Rows from block 2, named by matrix and row number. Rows with one number belong to one neuron. Each number is 128 + 24 x the weight over the matrix's rms, rounded and kept within 0 to 255. All counts start at 0. Numbers have three digits each.
# fc1: MLP up (model.blocks.2.mlp.fc1.weight, 96x48), inputs 0-47
# fc2: MLP down (model.blocks.2.mlp.fc2.weight, 48x96, transposed), outputs 0-47
fc1.24:152142146127108102153119117134109141150154101094121131151141071125146134148088141112090167125117108152119110167143085141141099154110147126134111
fc1.25:113083116085129125114142118180079131155088085123115121139136108139096137153139138104131131114096143120108079128131097156072118176105126104126126
fc1.26:156122155113121143110091053166140110144061127140141121118133109125107117134127130170115123079084081142118117134111123139061120166129116124086097
fc1.27:111104185120139144094112123131150181143108133132161118135147099124096182151160126146128137121172129138117136067121146099121105136101131088106110
fc1.28:110097142142119084155158131123129114126123118100122112146140111148162084128098153134111136103143046130114119172147142119115081187132152103178108
fc1.29:110121152125143122132151131177110120155161130141127108165132118111088140152123137132121148144121118131146077110118150150139144170117106135096166
fc1.30:146117122101147116141140183108080131145111128115073141137126121129114100149143088098137181115122143150124142119078139097151110176108126114000170
fc1.31:139118119139133134132119105123086095129146134143125077142132081137121102154123090133132135094148121120125100141152134124126144122124108137126147
fc1.32:115129179061151140157112118107148116105105137099116141114091130154120119083134130141118103152104120085129110126123111168139125082078106123092097
fc1.33:109137150122110139082064111123113100098173118076126164118104134085130119125163171124136152128114116085089130120115092148107123180152105084157080
fc1.34:102130092123181138113127131105171144137125086129111102132122095103127147132124078147159109170170095153099140119129094159090116132153122153106166
fc1.35:117175140146088114154102139062117137146138174137131134124115150139155104112114123114133148130187153088147124132160136117172143073132128155154118
fc1.36:100115153147122125142143136142136129147122155159127150162134142169108156108107133135128159143128122141131121131139164094132150155081101128130100
fc1.37:161164102139127132120091133120124085106124117130099149120124139088138124161089138101134162123168245109098140142088116160132125140171099086102134
fc1.38:078132144126135108149144136113119136151136147112130140115126128134122099132135094147113113130083138151124139156138148125141177116161113085105095
fc1.39:145143104115106130139176132128132118156150111143125102126137124138129138122132172118125135105132117106112109074097121128080133114110167151140130
fc1.40:138125130119101073100089108099118122144121114140102101110123124142112133114104124173144110152099150156129106133129172124125153127157115133133103
fc1.41:108136124103106119118132106124123125076132134131104158118109140112140131133095081133132128115122104141143094146160104156104159134123128143147108
fc1.42:125108145121131142148155122146136114101123112120133128099116112131121143137155116142178132107154122109122168130152127157134126101153112123116097
fc1.43:073128136119122137111153090131120108109136140106117101120109114121107155143125129139124116106129080111113093132114122122111122168159098092140128
fc1.44:125102113126106112139120124137105169176139091158161134097147141147109113145150105125155122139143155182116140101111130148120107136118161132112097
fc1.45:158138098134129136156172111122117104088182107136148134135135119130116093120123191110148192112110120091115139138104107172111064140107122217157130
fc1.46:118117122139143123143134138131109118127127143120104142134083090130146127149148136140115106124149104110143153144106133124129105137112139117105112
fc1.47:107156131165150142127147120105135128149123132168123096104134131133092122096148138130103113134102142129169184137113124125122124104123118118132121
fc1.48:144104124125123123126101154120125159164120146163139173139125158109137136128126169118138090135140147139160133152137135136138166148153135121133141
fc1.49:120151150129158124128118115114117175102101133114124131122103140121124126130090153129118141163089132130123147160123124153161117132144086125126114
fc1.50:087137123126107141124114150148130123137130134126147119154114148140098144152139149138139148098135123134139084140099141072112134116136136089135126
fc1.51:098078113119164136113123061128113118127107119082158161079093115159071165168105160118108123129117143168124107086154170102112159095123127112114137
fc1.52:128110123091090112146130136152089143161071138100151152122104130104096082118094133136112146137081141140069070118154156131113146118180154143144121
fc1.53:113184139105129139136102103123159116132134117139137148097159120134107135130126140090115141168146135129087120111158109113153136145175116131136134
fc1.54:068148137114125130140118157134126097141130091078109107094110137122110144163121128116122140128115098119162100110119108094123137137127107169180122
fc1.55:145116092124138148126135090164116105134143127148133134148132184139124156129139151142121104130145136117188099134142105140116139112092115152149160
fc1.56:154186110092115146121103131129103123151099115157110119130131107147129146122136148185123143116130087139111120142109158112113131135127137121107124
fc1.57:120097113119160139129165151139116129110132174076149169145112140110150133111120151111159142137116139143099162105136146124140133126148132150119130
fc1.58:120121105165137123116145120164119111118122097172136150167123143082102083125116154093146156106137112128092088153121151134152124120168138180144150
fc1.59:096062120139173121141085115143131166121096133115097112130107105061079097096205113092096136145107134127111085084143142110078147081082143111154148
fc1.60:093137133141134142094142155107150124115136116113132117116125124141145186145166152146130128116122115096108136060088115135103065154107108132124102
fc1.61:136111144152152122100115093115097126120169115116122117121129129142189133150141118145143119114153078106131132090131118073113119127125101121133132
fc1.62:153116118099120129126125114126134115093107183140133106091124108163147156139137138124133114146153114133123147109128100116160156158095124115105124
fc1.63:124131121084102094120105108136130096146122132118090135114105153131107109124133123129144130086140141121086139122110114109088148104112165132115094
fc1.64:109167119120159139098112108173151134144145121115087216152129072138136129105170112166118149083090067175124116157037114113093116127109148157139160
fc1.65:115104135112117117142109169101137130123134152097124144130117129141092153084135116124126128124149084125149116075137152102139134138135149156135118
fc1.66:138121124117179122116120126112127156126112122082146103061097132121130126102127125100104098093122142074094094137106109107104096129125179113103106
fc1.67:141134067111106112114089145125154135143137131112063128106098095133109107043111095117126106089134142126125081120115126098102139103084160092127108
fc1.68:091135165164107159139152072083104153149103124177113129095105151126127117108096134087153172157179138078122116114230086180153124118108146110150109
fc1.69:101136121131112133145142147134132115139155136144115200150135160127129154144115152150151135104149127143149158133120130107105146157152198120127144
fc1.70:195136125133144122180109119136092061113139123121095139107128127101135094106104113133109083109098112134158133164190124114171144137120129163149175
fc1.71:142141126156132156114117136084136151112123129076121149128173122117143115111138114094133103096112129140136133104151105121119108122129111142118131
fc1.72:112146079126138141122071118113141135169094123129151100064113069140106138115103131120153100109108157125122092095121135102122124142146132080110136
fc1.73:149180153122114133077077132092125146158112153151071107152132138134157143139113128127121137122100112110119113136133147170167147109148113094123114
fc1.74:110140140110142106162134131106128098127138164105166150146114126137103110137143141111138134162139139107142123118157153121124168125181119165166119
fc1.75:153083100156121099173100165119099058120193119113115051068152097147086134108142099127093110088110138152113102104111154114086069145105116136102077
fc1.76:136153131112124115107165073055068088123102092106130116079080145107097104079079132102173084144099117112110125139141124096144086120177121110098051
fc1.77:139101134134120150102111114133116107125113105109101125107155154100105103094142130134139110116119131130134141134134127122121127133122108108154137
fc1.78:140120137136129192155130117117112143137101130142137117118156130106134140161146120101100136113133132142106094120148103153132112133141114107121149
fc1.79:165191127120101171131130157115115144119142117180109098143126132143135141125131126157135127151109088133121094120133163137155120123102141127110142
fc1.80:144188136090120117123132135109125108144156150167091104151093102135162120177128144182148143097130106142137109120118134136113122087147121144087122
fc1.81:123100132140123131129145130106120139103116139103150146112135142141086140142153122130101139120102124127135162125120141113109119109122119125137141
fc1.82:132102085096141115109133130130138105088100152112107099098085141143122061137150180137125134077137182112114113127106149083099153071144064135135078
fc1.83:147124125064120099107146130090107106125083139100136152061140133106118103084109113135119105096157147110072097099122146113087116137115122122151140
fc2.24:102142141141140124079157128099085159122131137120121128153077137127152128088128141131130156143128136135180137137159139112130159134124142124122143
fc2.25:122118134111111124139127150133098111103137140141108107117105119134110116086153141130161127111100095164118127092129112128175126142103130118101130
fc2.26:108111085170150116159127144094107157116107122088127139129111124132145101106100153125135151128165102113125144126099164156161104151120116117109121
fc2.27:183136128135111119141141136125102117101126132110138144109116173163152144124128118131125145113121117110124110149133144128121154124099125087137137
fc2.28:145102145114147129127116160130136145139114126141105131155099125146102097103120090128105096167137124120142150124131107154145138175102127132140132
fc2.29:121138075121157140136101075132131112124140112152114115121126136099112112131117159127149138076072136098088100139094111097110126084139139124096101
fc2.30:143147132098115133115135127120099097127124159136130100141118125125075141080147146156137095162126108146143130111146113094117117180109125139154170
fc2.31:145154124113099127118143098141189134127134118128141128142116138139136134137145128123130153144125138111097153106100161122174173107147138134106135
fc2.32:100108134108143124135099119116162092156097081135126117120125130116134135116127183116124094066143164116124103149099134154074117103109100180111108
fc2.33:127146120072161131117093084117110126168118121156150138086143137170121135113119111110140130074129120117098156110156120162143093128126116137131126
fc2.34:116146162176107126139140136123163116171093116124124139153111154131115131117078126136127115122135138097192160121088101141151135144126135130142138
fc2.35:122099077157104152146145142129145137126140160127134126127139136121123088124147136151146114108144102145149144155123147133112124128114130097160121
fc2.36:122112129111111129092128117095090182131126120149150145101130125117133135156126123085118132115097166108156121140137152141121145126167138108118146
fc2.37:134157128113142117129097152128128135149129148147114117142103115159115150107124117095151115143123144079145178172145126148145111191083109111104154
fc2.38:170117129129128120116163132110135119125136131174106128127118139131149139125100118141121138161139114177112122134153131132136111125125144099134135
fc2.39:122086133112108132126144158111116121111121111143110105118130163121144169101117155141124144153124143145105102100106151067133117108104183154100155
fc2.40:124124111157163123123135129189128147103127116169139151120142098195141151136136046149165140075116123112149107159144152133119135114108144155126129
fc2.41:113119099121112141125150099137161132148132138123143137138125119108127115115080127191155135142110156151129121119112123132128181145140131148125129
fc2.42:120127141124127160137142109150168115139103121111131133150124112129161144138136140112111117143118134109128123098115100162083125110167128129150089
fc2.43:117132108140190121120137110102094157081167112162142139111137136112110134149139099117118121151068125152151095126140138133093110125131155121132102
fc2.44:145140148114089083142101107152143121135102096135160151104174137167126143145135107156106120125159124106127137114127160088123133154125144110133110
fc2.45:160145133137118125131144128127118128097159115100132164106144172145144116141132111114131127137135107134099123122160144132122162113086124158116152
fc2.46:106120136135118128142162164149110123100079122133124142136147137143138123121126146124115115126148132141109152111103117146157120110147102175133122
fc2.47:131143108116157108141139129141114114116126140134130133162071154085119117146124137081104127137138144146147134153111114143109152106118121108175155
fc2.48:108173131175135148123118154125127141150112137125137118149109122148112144157108129145120125169131128153140137137128121122110140136113147140130142
fc2.49:116124124124062140131169116127143112116107119106091127110168130145186169091110139122135117137156138107109103113112143126129114135123130144115149
fc2.50:119161148131130143111153132076123147084136123148094124136124108076123110136143147129103155174100152164173119134155139140111126116125168127104134
fc2.51:104141116140167187101162143056153114106135116128052127149138108101090120136147116104133117147121153149143123161118111157161132115114120126072144
fc2.52:123153174157122104133154111130133136094065112105129157175117112094125132148081104158097139170147111149155129086126128183140167155139142124188160
fc2.53:133137139160160119126128125149129129112103115175152127125136143074140087098097115125145146106145138121124125130102109145174134147145114159143120
fc2.54:124165144145166093129113115119100157096079100116119128108141088114113120085175079107120097095172137071145129121144097151113129090144132138178124
fc2.55:125128114112177141154099100113115106124137126126154117105154113155125135109157085122110104087128121084075122115108117088122123131145115106134111
fc2.56:103118095152133140139113138120102137129153114151150113135138130115111101121134145132115116093128107139129131128113141135123134124090135098115134
fc2.57:130110093177143138091143128114100118110145136093132162131144118120123146140117146074130138129122140120137129159139089131124143136132128130146132
fc2.58:108120170168156116168127147142182144144107126142107167136185139130101142171173148106101117132150123066098166101099115146161114134136098120154153
fc2.59:136101109119219111121133137083134143100125132126129131138102110081118094112082126141161111117107106179173090178147070178151119085169155114172141
fc2.60:147112152125125127124156125108096122099123129150122134121146136155162169113141122095130143142126126126094126119134106129103125153112157128131109
fc2.61:125104153127096154129088117098163149130132113111087162110075145141144120168130154116112124141125123147117120103110142164122119116134099120118144
fc2.62:079108156145146103130122099150134150123120147107154141137133143143154137117080145131116144152145130132135132117134119150121133144129102117167146
fc2.63:111117111134106195135135127115107080110134145120114130126175135118116121104132156138128113129097165134144095170073147148118093126124135162106137
fc2.64:109111099144137121155096138109134131143124137112105132154097129121123125133103151100129108125119101098150178161092134133102115178136144132110166
fc2.65:111112118124141109103136139123136117128127113126118162103152116126133138138131119102104135114114130090142104168129134216107090156113133129133083
fc2.66:167031069116190128145182124036119092000103173069094049158160131095186209080198067202255169000095000183064005158123157228255162082234160129152218
fc2.67:133141132122101144144131170135132131179143129140122110124166119120084180167082177200114078135117144171072109123135109154104130131127134162090116
fc2.68:147101143101137132142109126121120132181104122121115132140130103141101094153129143121108077102133146134141143171131122103128113177116136079180153
fc2.69:149131159113114115185077117158119121155114103104174122115172088145097106125134129109146122102157126072118145146113115127145111119130098116127121
fc2.70:109094125134111118128133132108114125085136147141132129077150158145184138143099121108109130172146088148081133103150169140132131122083138160125142
fc2.71:070156111141123161112122114110129101136149115103123108105119148188112132117119119105113130132124149124112103108157125099121140128115109186120105
fc2.72:151162169118106141128086168140140114152134115129076121139148120127109171139132129173114141132128144158123160122155134125162107138112132077104116
fc2.73:138097101144113116160106139089127129095166135065135127105109121110163138113105151130126163136125108169121122123155170092133137087104131078122129
fc2.74:144122129151152119159119112174113142071082116102171149136122124142126127089131138121137133119149129106126104146141130148111121104160101112156140
fc2.75:112143106131121129077153129083120204053154113160095093179061123084056159174076146130101069147090160186167091150132125157104145166120185131154123
fc2.76:151073182128119157066152162127139147141130137137098124162144113089120118177098140112127134113140099147118095169153172141102144123120155120130130
fc2.77:108133110135128149110100100095127136124144100148159096092175133145120108130134113122143122100128130126125105146134124121132108150135124133115130
fc2.78:090140129122109119117116124125129084133142121117136125121098142196097158098134090162161099084087120131111130155111130112122116104141127129097115
fc2.79:117112115087085084141117124158154118139146142123141132145147138125121103123141148135153098088085120129151108116106128090100106117128145117118100
fc2.80:095118117114042128125159167119128126134151133154154127146149139112117151116126158121139123114115153167119107151140176132170128135137089130087112
fc2.81:173134089119140141098132132124158116131138126143152125113115107116102110139125101131114113133116129109129119165146109119115128101143148139108125
fc2.82:105122120047197133158098126142170141144072118122113142169138123110107118119159144101145094027124157111152165151121089173135116106151114119173134
fc2.83:074139123189127173101177169122129183137084129117116123187116151116125154154132118171120108165118127154141156102112118068151122156103135148126162